From a checkpoint of a small segmentation model: encoder arch poolformer.
Rows from block 0 of the decoder of a small segmentation model, named by matrix and row number. Rows with one number belong to one channel. Each number is 128 + 24 x the weight over its row's rms, rounded and kept within 0 to 255. All counts start at 0. Numbers have three digits each.
After each channel's rows are labels from the 100 images, of 14976, where the channel reaches its highest value: "strongest on" is what is common among them. Only what is clearly more common there than usual is listed. The data: simulated fluorescence microscopy of cells. In brackets: how many of the 100.
# convs0: first 3x3 conv (decoder.mid.0.convs.0.weight, 192x192x3x3, each kernel summed), inputs 0-63
# convs1: second 3x3 conv (decoder.mid.0.convs.1.weight, 192x192x3x3, transposed, each kernel summed), outputs 0-63

convs0.61:125112126114105124103124122106121108123120108118189128118137124126127110128126174126128109135117110121118150118112130180159128127145121128150094115146124125161122149126153135137117142112074169
convs1.61:126155129128144137145144094162140122117133126115145182141144086131129127086123144132126152128095136091166106124114128086080105102140194121142194187241128078128139112129124166126109148135143124
strongest on: out of focus (87); membrane rim (61)

convs0.188:118130122120102098128110118125123148107094080102127095151117161091131123138102162111092118125090124097108112128092140184123151149115068137112123138160112130060099089144126124144169134122060086
convs1.188:127123118119175160143144148108150093133135191128128138119126124141076079119107127155165169124116113144161136168142137128120135133127169118128134112115145148180070153153158125186138139089143111
strongest on: out of focus (76); membrane rim (60)

convs0.45:104084096123159087111106123132147109142127114165131131110083116157130128114118128107132117076084128131141133080149120108126122104136109112128137099121125147142128075117129133099115090091094150
convs1.45:111090141100163101126130100128132108138139111124119137109062097115129143128145128128116110167130127117133127125109093128108169069172131135118144136125125165154082128129114110100128149156125124
strongest on: long thin cells (47)

convs0.58:149119119132138087085113136010122140142135137117108123080140102106143066134094112130133143108099113136154103107147095119141111101129156112125117110113126142095113137121181143105110115117107076
convs1.58:150129123114120164101110128134117099117086118130133128143154139120138161113113158159145110145137170116148143107064130100132160166153147129115144148130118091184129157142128159179146214149128115
strongest on: out of focus (50); membrane rim (35)

convs0.37:128139118127095111146088133085103121140123119139128123129133088131111098126128194169118110112115128120049138117095103100128157128108126123117128165082131120139078124159128128105128152138125065
convs1.37:118128128160128138106135130114114130129133118129152112210134103143089121148132094168135163104154128220114128177131165129131136154111127113091109101116159105116115126146134128071111128134074111
strongest on: crowded (62); cells: ten or more (62)

convs0.7:138095102114055130095104138114115107118090119120117149095163090139118096132113191140122097128104125106076128118114090067124149111125144143077142112151130114135089104147127120113142128117086120
convs1.7:120130115110117129156114123136091141127114126167112134126131141167184133118137162144118072143099124122121090116159146117091137113128188122119156128228113082138126111118132133143088128098111125
strongest on: out of focus (63); membrane rim (49)

convs0.13:093165108112110124085169128116087130110188193128127121124146106078111141108118107094131122115137134110147118174121118073134114108084113123113084109112128140113156154157106091129113101128113102
convs1.13:130113150133137191116104124181148083139118085051137098147107100125117130121107121141103147189128145152113079112132153148144078107143126136133139139096128138131131128116116128114144114159128135
strongest on: long thin cells (31)

convs0.186:119122139119067102127142124133152119130117128181128126101110111100118139144150094092128119172143104150085141125106141125133109118147122143116132155141143067130131118159143158148144124146094170
convs1.186:149139109124125112141131152168137138156128159107070145151135117146167124150136124088146114165115106121128132109127101154138114115100142122136181226148124128163119141104154152116113122159147124
strongest on: out of focus (82); membrane rim (36)

convs0.56:104113123097082123149097138111110108137128149107185121101150144139115114155099140089098116110122120106124112118112161104114154156165113127097101138142147118118128115144128135104118149138131119
convs1.56:122064182107079115114147100146131109139137107110089165133178148089123155095145110143110119145128107110130076119122120140104128109128153144128110139119107129107044142122113164174138127147128123
strongest on: membrane rim (54)

convs0.100:136139108117083092100128139131138149114138133135100117134132132109113071103137105176110115113132146090108111130121103139120126130121067128149123112075122112128121147145097141061113104128086111
convs1.100:140119128104117159045129078117139128129154137142155077070164129135104127127194127152144140114144112124118128145131116137101126156137117139145111089116140128191099155129139121142132124138141038
strongest on: dim (83); ring around the nucleus (68)

convs0.140:053140123120170133128139116135116127114122110123093117119125146110132148085116103131120135087134128148079135100159098095121068161078059134114150100070110133130083099110085120159122114123134123
convs1.140:129128129113152155128135133125093138128134120084081120141085046113113135138123105087123141170118111141118128107125161131119134104133120122151172186076079085108128135117135127118132085130111125
strongest on: long thin cells (33)

convs0.138:083128158118102113166131145132083149141111099146082136111094080136112130161067113117134108128097127124137094109136135082114129132117148137091156136125147115147129102122103126122125119124124106
convs1.138:164121125135143134175092115102070128123121154121150115126117110150145137144108141114142131128131138130115128128099142124108127121130136154132169128128128133119117139128116136128142116137103094
strongest on: long thin cells (65)

convs0.23:119128128114143099123105110083132139116070104129158116143109166147139074140115109127127110119125125090080105128094141104075120101156128127116135129103151130140148083122124110126118138111070108
convs1.23:143114165128096157128167104117089090097143121137118128069116176102103132132150121155123145132141110140137102183122173177134167142112144103097116119068136063132121113148163158116114118134120092
strongest on: dim (86); ring around the nucleus (78)

convs0.114:116142123128104142199139114139161147106107068130102144117148124086116118146151097172125095137159132113163121095120069102129153110143120126132128161092098126154142145121127140085129149117113111
convs1.114:132132143133129129111129138163133109144117146138128180165129136148107122132128123122108139126128137112118102126114117128115146117111153141117214166163121115147128135130129127122111129147129133
strongest on: out of focus (90); crowded (65); cells: ten or more (65); membrane rim (53)

convs0.77:137145142109146136160113104105152076134128115124063098100136128159131129133134027131132126156135128121162122115145103122092121124108105127080138147114114145164130131132107112112121129152082123
convs1.77:126151129094110126111157133138153093130135156116092117141173177095149101124169142107128131141126115124090124163167119141114143110131134106138197129191139126166098169138132106119089103161123110
strongest on: out of focus (51)

convs0.36:098151076101136110153123173133094139103115033139122127116197112131124118133091122096122155144136108115133109052087084120102093125122131113094145140118102131137126108107117128118112109076157119
convs1.36:128131147147146126135154145125128122110107155107122092092088144128136115105117132129133135128123147112137128111122129110113127097121128099125220145096122132134111062149138179128098124104122117
strongest on: long thin cells (30)

convs0.139:137142113119091130112137127114128132128087121131107112066101138101125137117144121145120132097118122113110156135126103150165097140091182133147170174080133133181096068128114146133128137099019117
convs1.139:152114147132148093143151102122121154130108092111104096150130116122123147125111151131105127126141154107143077127117121132105138114176152115135234164125121135116104175126117119087131140125130090
strongest on: long thin cells (44)

convs0.69:180129150130096147160123133127134089109120112135130126115085124022117115141126111121091132139142122107126126117146109156128133162128129126138138160118174120122095115140166123144129113137113117
convs1.69:110116144129127106128128146134152181111081130110168089135124133128134109125142157119140163123158131113130107150107134121120157114136180108129095131175141089128115123114129100193123128100111132
strongest on: membrane rim (54)

convs0.28:105109079128150130128128130123103030160098120165167104103141131144088136103065108102093114110097132128149110132107114110166115115116135128152100140081084109117157154116137095132132105102091105
convs1.28:110131080108146150128123124061134120122122144128139166128088090128192167130128135124180128100129174176105129118120117114148103146132124128133126150147112072127119120137119128105090113118119156
strongest on: membrane rim (33)

convs0.19:165147057131148125122127101127126128142193128122149124133138131145092100132119118115148118128128124128106121143095130047128102066116134128180142104083146114135040133109092132157137135153133081
convs1.19:141150158128153139107151135133119111106128130098121176118130095138091146128120128133146141143121115128064130121131128138186145128133133113170143130101152128153119143118165110118127118139138095
strongest on: long thin cells (36)

convs0.82:143123103142030122135107094124116108114133128168113108124189122155110136142109074137130127145131134130114108127100159129116142129135144133076113164090128125111125138098093111100139135128150128
convs1.82:154133131152114164128117147124115130178104121154104140007126079111108120128132110117136160166131128092178134137128128149128124105123143105096133140085142143158114118159102143137124100129135130
strongest on: long thin cells (38)

convs0.29:114130088124106130138134165108145158134092111127042067144102128128139127126132109134128133185132108132072126091079085099114121111107130129122137111145161084144118113148152120075137151128127104
convs1.29:103148147128087147142115128091128138109092194119105123129130136134102137122100078125137152103133135139110155134123107164205166128141128146127190090130104089112118141151172124103169054096128111
strongest on: out of focus (51); membrane rim (48); long thin cells (36)

convs0.172:106114149116130115071115116129100099121132111143120132117093117106120094140142201147129116157113137103080129138126149172120145164108077117112132127103098144092167119129173176132130133119116107
convs1.172:156162091140174109115117122133072133093121123104113079160132084132112162122138115110123137144100138146130145111117124138119168143128172107143154165185122116201122142095124146134122136115120112
strongest on: out of focus (60); crowded (53); cells: ten or more (53); membrane rim (43)

convs0.40:136092128122155133128118116150101136143083098105100135124121122131128135145128096143109128075075128133146112095195113168133143121096074123109126120152145071169105105091133150117110108114119131
convs1.40:160105107109118122130077130121134096111185131120116162115131131118187152133143125110130128133121115139132123128089092124133128141146136190114164113157152122114095119128096151112143140121142144
strongest on: out of focus (62); membrane rim (45)

convs0.124:112160120125108113123114103110121116173132082116140083134184125082143127106128139084126160085132125129154117136133113096131113118151095135102110113129138074107064170126128140177121123092123136
convs1.124:105092127097127125155102099109120128120104128114153167132148143137157090155118128125089157128129099114145127155094151110138128152146099078135124116120132187123136112140134191156143089123135099
strongest on: long thin cells (51)

convs0.99:096181128124131128096128135123078139147117125126149134155117089172117093128097112107107144090148154095133128157036125099134107093152094138164152128100113115072174142187112128111126046113140118
convs1.99:146136115113102127115112118145128094103142074128123134128128142171183187128092150088187150129158140133120128124163155150097150103169146132111064155088069134132147088124134129104067145139158116
strongest on: long thin cells (80)

convs0.44:125126121129136087110153108096089125137128135103146121088107113179106147090103097172121130139065079128129108198088104096104112121118107150069122149134127069128090091128159129112120141152136131
convs1.44:098124079154072109079143124103101120169130107121143127122126088147114175131130135128126109105120106086141100145149155125118157149105128152148115185072153084123107133130123101139193151112123096
strongest on: long thin cells (60)

convs0.2:141105142118086154134164156154157096129158146128093120140205106135125116137122165106165131163141132141177203123090149120164129130119116130128107135099119092129163124154128110120131107130155131
convs1.2:127113130110123109113120128109163135163140140134127128255143128103122121133121107095145114122128132085103177137104101125117134116119136151144108152205128113161161138127129132134166127189166115
strongest on: out of focus (99); membrane rim (90)

convs0.175:139129151104138118137110134125135105133145144129082128153110109175131141099121119099119106148103106113154128113141104131077111101140118134091130123137113122106144122120081113115119109110113130
convs1.175:129121144117130116097094145141138146123121166131076079084104183152126149128165159137126151149161146135136108155134086133081112134078142119108170162097096130138128117106118110136125133143133132
strongest on: crowded (55); cells: ten or more (55); long thin cells (53)